From a checkpoint of a small image classifier.
Data: 36250 training examples, 60.7 epochs.
Rows from block 8, named by matrix and row number. Each number is 128 + 24 x the weight over the matrix's rms, rounded and kept within 0 to 255. All counts start at 0.
# conv: 3x3 conv (model.blocks.8.conv.weight, 160x160x3x3), inputs 10-19, a 3x3 kernel for each
conv.68 [174 115 104 130  85  89 167 149 107  93 139  72  67 138  97  99 141 154 151 212 167  87  84 114 130 104  94 150 137 121 115  96 116 119 141 121  91 120 134 130 178 143 134 136 116 124 134 124 122 131  98 122  97 112 173 132 110  99 100 108 102 123 126 102 148 123 115  96  97 129 127  94 140 116 131 140 114 129 116 128  90  68 105 171 113 105 114 145 150  87]
conv.69 [ 95 153 159  99  97 141 120 102 133 126 116 149 136 122 110 150 129 114 139 138 145  82 110 100 130 100 105 159 128 135 134 143 113 170 154 110 143 142 159  82 137 178 113  98 113 136 112 120 113 113 100  72 103 132 128  67 100 170 142 103 169  87 132  96 108 119 119 124 152 126 135 150 116 107 124  96  97 142 157 160 117 112 128 134 178 106  93 173 197 126]
conv.70 [123 117 101  89 133 117  95 144 171 113 117 137 145 170 170 148 101 131 151 108 135  90 112 144 120 136 138  81 158 132  92 150 135 135  73 161 136 113 105 122 135 127 115 134 123 120 136 143 119 122 124 148 123  95 123 183 158 104 118 158 145 158 129 141 124 132 111 110 147 105 125 162 153 176 144 143 141 120 118 121  98 122 133 173  91 151 115 110 120  76]
conv.71 [122 150 144 101 130  77 109 118 111 144 104 123 132 143 164 124 122 143 118 107 110 175 142 146  83 112 139 178 200 112 180 118 145 107  97 127 132  96 118 106  96 122 131 140 118 159 135 126 112 118 139 133  93 101  95  91 125 118 160 138 161 142 131 131 149 137 148 141 110 126 156 150 159 182 153 128 103 146 139  84 154 143 127 116  96 122 141 130 132 125]
conv.72 [ 95 105  94 176 168 161  86 118 114 118 109 108 137 144 109 122 129 139 108 110 166 143 180 107 141 159 116 108  78 138  97  99 159 141 164 142 168 111  95 121 129 102 155 138 171 121 147 127 115 160 119 112 112  69 141 130 150  75  95 132 105 117  95 104 140 178  93  96 138  55  56 139 115 106 120 125 111 151 129  91 157 128 109 198 121  72 133 152 125 137]
conv.73 [139 128 111 113 106 150 129 134 111 195 139 153 158 146 137 115 140 125 164 108 118 133 114 131 139 156  98 101 130 128 116 143 102 100 145 146 107 137 135 113 132 112 108 147 122 109  93 119 100 100 139 105 126 131 171 134 157 194 132 108 137 145 120 127 100 120 122 148 114 166  96 127 131 107 111 135 165  98 112 124 155 135 141 129 117 126 112 104 132 142]
conv.74 [128 143  94 107 148  98 133 145  87 128 150 161 139 131 126 154 102 111 123  81 140 128 174 142 138 154 141 160 107  99 157 169 115 117  93 139 144 129 122 109 150 138  92 150 165 116 110 122  87  83 108 122 106 125 166 196 115 146 125 135 115 177 160 109 160 105 152 131 125 179 137 153  88 121 182 143 139 134 154 134 131 124 197 125 131 148 148 142 130 127]
conv.75 [133 165 124  87  96 101  93 120 144 149 113 127 193 115  99 118  86  95 132 125 145 129 131 101 164 120  66 170 172 138 133 147 134 107 134 160 132 125 162 181 142 122 164 144 117 104 114 136 122  92 102 128 113 130  91  88 121 155 147 151 131 108 148 145  96  83 153 119 173 123 122 129  84 176 171  96 139 119 140 153 122 148 102 119 118 119 100 170 182 130]
conv.76 [101  90  60  88 107 107 130 163 119  99 127 138 147 109 140 130 142 121 179 138 124 140 121 101 109 176 145 152 144 127 129 106 106  99 118 108 111 158  99 131 116  84 127 128 102 134 109 132 159 132 120 143 135  97 112  94  91 151 104 115 134  97  91 146 138 171 130 109 133  97  77 128 116 138 168 134 135 132 166 170  91 120 136 145 137 133 108 105  90 129]
conv.77 [126 146 115 100 118 147 110 136 103 172 138 121 148 130 114 101 119 157 153 107  52 144 133 120 168 132 165  87 129 138  80 174 171 109 105 138 126 126 119 117 110  83  99 113 107 124 108 101  97  84 113 118 119 137 145 130 101  78  96 117 123 127 122  95 108 118 117 125 148 136 116 138 114 199 131 138 200 166  99 128 145  99 136 111 127 110 128 170 158 129]
conv.78 [ 93  82 135 130 144 143  88 140 180 145 133 141 111 137 120 168 151 105 153 193  95 161 144 145 128 144 133 117 186 110 121 165 147 140 135 123 150 162 137 123 124 115 129 154 120 117 128 135 132 112  88 160 101  87 166 146 140 149 149 148 108 147  98  95 119 120  92 106 154 115 109 119 115 119 157 133 147 119 127 139 111 140 134 114 117 105 114 137 154 129]
conv.79 [128 151 125 138  89 113 127 101 115 101 126 169 140 112 108 148 159 128  80  76 120 110 149 153 135 141 101 138  91 144 134 171 162 156 149 146  88 103 100 113 145 167 114 136 155 106 141 136 135 125 107 154 132 183 102 134 130 124 112 141 153 156 116 141 113 135 153 102  92 105 116 131 109 148 170 107 132 164 135 126 166 151 107 103 119  98  97 108  95 124]
conv.80 [122 106 125 130 150 137 153 192 160  93  81 155 119 103 100 146 177 129 138 107 143 134 138 109 122 134 135  95 142 116 124 189 117 150 126 162  98  94 135 142 117 123 159 156 113 143  93 114 151  60 119 105 100 131 131 154 122 137 127 108 148 153 136 107 140 125 122 130 134  98 129 132 133 118 138 156 143 139 140 160 114 150 124 133 137 132 120 150 122 112]
conv.81 [115 148  97 104 119  82  83 101 101 104 138 158 136 143  83 126 105 163 112 143 200 130 156 108 116 143 123 137 116 137 151  94  94  92 103 129 120 111  88 105  93  99 135 125 128 104 108 148 133 125 137 165 123 157  86  82 119 113  83 124 144 138 125 148 149 135 102 150 162 140 205 172  98 131 140 139 121 127 124 127 176 138 113 104 121  90 107 161 164 128]
conv.82 [129 112 120 112 128 125 117 129 149 144 116  89 162  98 118 130  98 132 117 139 144 142 114 139 120 140 176 115 116 139 146 133 128 110 103  99 129  94 121 128 101 116 128 110  94 161 106  88 173 135  97 123 103  95 172 109 121 167 139 117 151 120 118 133 173 162 127 167 123  95 113 104 129 133 121 143 115 124 174 196 109 130 105 136 130 137 169 138 112 120]
conv.83 [119 120 138 113 116 127 112  95 103 157 111 160 155 114  82 125 160 129  83 137 154 107 127 127  87  87 117 104 118 136  91 137 132 144 106 122 117 120 127 136 143 157 105 145 152 124 132 130 140 111  88 144 131 101  70 117 104 130 102 118  97 146 140 124 111 105 113  78  93 104  95 171 142 111 113 142 156 133 151  93 101 127 113 108  90 127 106 110  97 105]
conv.84 [107 113 118  97 154 134  89 107 105 128 122 116 130 122  88  96  96  93 112 130 122 116 151 126  87 110 114 156 122 143 132  97 102 114 106 101 108 128  98 118 140 127  98 154 128 112 116 129 144 159 112 175 219 135 113 125 154 119 119 154 134 141 128  97 116  78 135 123 114 151 194 182 100 118 172 109 142 156 115 107 132 126 135 136 132 109 109 127  95 131]